{
  "n_mels": 64,
  "input": "log_mel",
  "targets": ["first note", "voice", "vowel"],
  "arch": "mobilenet_v2",
  "norm": "batchnorm",
  "drop_path": 0.05,
  "widths": [96, 96, 96, 96],
  "init": "kaiming_normal",
  "optimizer": "muon",
  "orthogonalizer": "newton_schulz_5",
  "adamw_lr_other_params": 0.0016,
  "steps": 9300,
  "epochs": 30.5,
  "lr_schedule": "cosine"
}
Rows from block 5, named by matrix and row number. Each number is 500 + 50 x the weight over its row's rms, rounded and kept within 0 to 999. All counts start at 0. Numbers have three digits each. After the name is the row's rms in percent of the matrix's.
# convs2: project pointwise conv (model.blocks.5.convs.2.weight, 96x288x1), inputs 180-215
convs2.0 105:504509485601398410655516440446543426478544419533555521394483473464555502491531531486441401468463474438577478
convs2.1 098:475472475596515391445396401561473506476537506548547435417500547506556450494460539489386526554441569437504515
convs2.2 097:515493598418445474505475625513446515460554442492528549537497508452457441483511460433456485524531421456471565
convs2.3 103:533608479421506617476456515542502431452507506496578483498510458425482498543512429463568401537458536579510516
convs2.4 101:530524494531519550531517556489482379450501488489418487475545553496450490496581480508481481449546455528527446
convs2.5 097:521532537424450569429451460489495408473514493527644506337550488595479468484538508509468479524517488522524506
convs2.6 109:510354477467474486410437540519509498454581451539497489556491498498574448500545499505506421487425514493651390
convs2.7 099:517389497445427389566488555455502455455418465498562486410522450488500495462535457534496383524480601460517606
convs2.8 094:560508499576385544492584382477536578475550513544525438511486520516433576479523566563480542503566494488520586
convs2.9 107:512576472523484427503414493494459513512495457530464526482458496545543485468565472483461482549488510516544402
convs2.10 102:461519512465460366595471517644497469507540526436533541426452496479454461458503498453514363524601495344484491
convs2.11 101:593387494461635517536462579536494500432460512500453517454437567413410407509519560421469571467614403523482538
convs2.12 097:448547500471488392498504483490514503506478401454481499547476553567573452497473429492518497503491487503525536
convs2.13 102:538483514533418520449502558519506483387519362503578510515408456414435505470499537489348521460461530480484475
convs2.14 095:401465532553515560498543550506510569497516498593351519467518558456480527588501484433453491468518516474535484
convs2.15 103:406587456569590428590491612524499537526509452520468470490560508451436480474423528433397468492562569454465525
convs2.16 096:429508490425507431496541539522571514455471585467542570452485489387467512581474440495557491480515509519506508
convs2.17 094:542502547497509532505518447539462526435467455457559485478499490460516417493587441548471430427452531588514481
convs2.18 095:441497476537512533473507516439485518486465507415483421495533513430442500438501589500518492614433541418529470
convs2.19 102:455485522528497535455509430496562462491485566457409509577599532513532499481441522445685525508519510567486489
convs2.20 107:584453474517443509453453507505523441455470509471451523515520576562429513500564497523635450471468527507581514
convs2.21 101:505393492468582538521554516499572513516525538514519473616592482388442479528520528502667511524502481505597493
convs2.22 098:408570485507505573540490434493550529456474557565489531543523528478534541494503610506569463509506484447559537
convs2.23 100:479466523518537566435490543484484566520592493447461496528488514553470518536582516503515488497505482528498511
convs2.24 101:480487438552488480470526483483503523474526432410583490507471531483547511539499407483579458544443450454469439
convs2.25 107:523616458512561419510549502498561533479427502497511481465500449542391572506497508463546499520466555607515461
convs2.26 100:505425487488486512534586586508500531592579547525531544494544462568416524472469527479507582491398506571565557
convs2.27 096:439433487546494529572450625501479552567505539567397520541531512463555496507468587483584463543520498367543537
convs2.28 101:474479472529497623483519474634512573542472562460529527451481551433515542452447524535478497517463466428465500
convs2.29 099:411390550526462563506437454508484574508515564503442478578554487535584485482511516523459461501555540499458581
convs2.30 101:453480450580566475406465509509505438457523580403485481379474543506511457500514589499465541535454466546476443
convs2.31 103:506489531471499582428574461432542604544493487529439489518432462494523487496442448570570583485509570376549485
convs2.32 105:619432536531469501570396441510507512493465505544559511511494546535499520510405550349395406523495523458511588
convs2.33 104:471484489485562722477523455468537490511463510527482521533524544443552439497487527545561525527510465490551553
convs2.34 104:396397468499447429572570521526472554534450533556448491556513508505415474485499527582427369567472530546490473
convs2.35 097:647435442519421477440518558578496405512470539489477520387520516496507536490446444549510685523454513468434493
convs2.36 101:432545480516489627412516416510475522466453586523605480523557527495473476538487459429508544469539416569462380
convs2.37 102:448370511489580557495503534552431512502553457470390451518459526475472576516594567543705544495436478576534493
convs2.38 094:481630521533478628415483499552475615537540407496532471514401539439477563452507552411492573585511503493529474
convs2.39 104:515437527577528503574558445467502403499523550415440447490491497541475561453559591484632605479433506438593455
convs2.40 100:523519487575578515539448537502489511472449509412550503434421507613405512499529590419598494527532497585404497
convs2.41 105:419546474493549413431513537496496576523544435461505545563520452505616460456505407463490487463573463514493485
convs2.42 105:533439475553561740478522477538522555527495526558451558547432491549520514505471552502409518439527452519580477
convs2.43 096:549567531469515473442488585454527547459479537560531590423544465465486491467513439506468519487492435644479468
convs2.44 099:608520479521341523547512532507523470579515500598434406457449409422479497470461512426519487522481406438481469
convs2.45 101:520414440441581458482442415564480591428463499473438541439490482506464419562523555484540465413567501441483561
convs2.46 103:554399475515447420458534457491424480488458468552494462499476542485523450470544448511494462485493524531510450
convs2.47 098:501471472551517375432557513434555555548521634516476458576409509464518510548488539477521383522559591507554547
convs2.48 098:523687514483507494525539582501600459451508441490589510590574481376551448484522479480500415523506464443527439
convs2.49 104:490430517495443507485510531416540583465599465497386533577519540566538520535518531465526568458480527524523528
convs2.50 099:481558544549544393564589394534523485529454511467455552538483633629437591513470492477504534504414468562493464
convs2.51 100:478502512409526511567524522466497545460507531443587481528624479519397528574509478525496539456442446514476611
convs2.52 096:456522457486438567512544396508481579442544482484499471598492436449469376498556467437488470505459413467458475
convs2.53 104:493445552480424503393589586501494552519518576485488574525596551490541550494507431523406530574471449473512517
convs2.54 099:414406481505448557497451574482563596440537574527498500605463580468484443527530501435466540436517420449634434
convs2.55 099:513508534511569403572460434557442562525534513503580519491458493527480483487456566460480394527505448514505497
convs2.56 100:543542482519485518509527615484482502436541500428578513476455443487517501526478502568588475451478563493551517
convs2.57 099:536534541505551407512520460530467400478457548514503535433493554397524448472566516558388521577555577461391399
convs2.58 101:423582535572545531537491523541525537513491548481523550531541581448545492534527536505465492483511491457419491
convs2.59 103:457529452503455463422485456465541547483518578472575532642398502475605492524519455465595510507444506435616484
convs2.60 100:519551478508550437512413565445476447482526511524620492470518464475450517494546525452562547534539552483460434
convs2.61 101:514508519517540520448483576420572529547487494500464531390521480445538506524459451534543474475594570568430436
convs2.62 094:385537502504523595453469596512455486569479624490476511545579598568513507470543528556410401523509526496531568
convs2.63 098:411528429468463540480520556462463524553488489499595527393494515429506481487465438594453537544435521505469487
convs2.64 100:365456471440505347449411490445503446504478535574317585520549440469541470481422495466333514529543511419445548
convs2.65 101:561563468463523471412509542521500452498488553518404544454543484403513467491444438572568512522507519463572522
convs2.66 103:399491475502478694469467527475505518478465482540498560470562527548542509503499482465543520559599383523408484
convs2.67 095:539401517538437552490465421459543399484429518515511531380537509497467514487502491458487595429556484519487497
convs2.68 100:496530474568512611553528453524469541512491461524421447525496444466495514520475435481562558545450458517548421
convs2.69 095:516455511503438534425462490503473474475492448446500518414557490429455523475519379537467507454544506481474574
convs2.70 098:509520498507483581461485423517531492545422556519433492457462549492536452484509523460702475575488477459461490
convs2.71 097:494510487579522499498510489496482481464496526492445452448579429500485501447466583480418481499496538484424584
convs2.72 095:512355473529481593501526512508505510509449571558488548521502480544477501474511497509467453499552467497523435
convs2.73 102:574467472513396528572413429518459538500495547467604465409538498516551520471537538546581506474461505521425390
convs2.74 102:600586517446467528464602466573474501465442501508560502433450579563464571534523438496507491482572472351478554
convs2.75 103:377551503504461508491494503499509550518522433546462554555483473545501523488562527532503480498471519447600506
convs2.76 099:558547489548563401519429561471517500524515508548409498437567552536460491510525544497382466499464584538469417
convs2.77 095:521484492468461525482407478419573437511515396513477530520502502478557414473461466529585391542406433435493534
convs2.78 105:537593470526498503546435462532525552518531478481513401419629527480515515544579570511432512512416518507480635
convs2.79 101:451487502581468402460440455451535553496463460556514546473571514598473407495511514492625527505539495501539439
convs2.80 097:457511519509483569531354524452532537537455495582545479598465555537405538502520473414415532516524529509588563
convs2.81 095:510640508494544502427529642433525440519512476485369476396547423373487507464505534515504458487538602590539580
convs2.82 099:563533508478477549534512421568511468481505503516438514466535589508448507478463503489450522481486450412433479
convs2.83 102:374414484494346496536559466527550579477438481531427608545458360501513527508522477650428426485459531454532487
convs2.84 106:555533519526503572532509350457572512479524465417502444545401538484482578485453440485683529504535421511449540
convs2.85 097:569469445541531448504530507474526587493546512494451462545509500537522542534514638462436532481543497540535587
convs2.86 098:520460486590467542486442497480517396530559460471529470417452457369543456501545514600619496514513472499440457
convs2.87 097:600484549544486506510588386573539550478493461421474513547592478439529508515385558512481515482599461480549459
convs2.88 101:547510468498559538425581536548466523478512557527592499484471503631486468466453491536539527428529509496504491
convs2.89 090:529580477520484533607517550513536521548477426495453501586522473531508564480512483517573583535547522439444467
convs2.90 098:652456535511532497512520631533523530501546504463456544539460590437485449504513557571448474471583582553492508
convs2.91 099:554453471498589433432523522477553551491458392447557437509491452499527543513541414572420436510578513525471562
convs2.92 099:444405558542561468541526623548457462563493538555499513589469453586540469497496450467658504516538481501600427
convs2.93 094:534531496561554418459493493444511514519519523473502552494520491465525521467501578462484490518443598454579525
convs2.94 103:592459483471465653493418475542460526439579462521576490450467474440534460548530440472556537463565537529412520
convs2.95 100:556605517508377528464510551530454520494493570503604495603505558556500563507517542419449518513463448474515407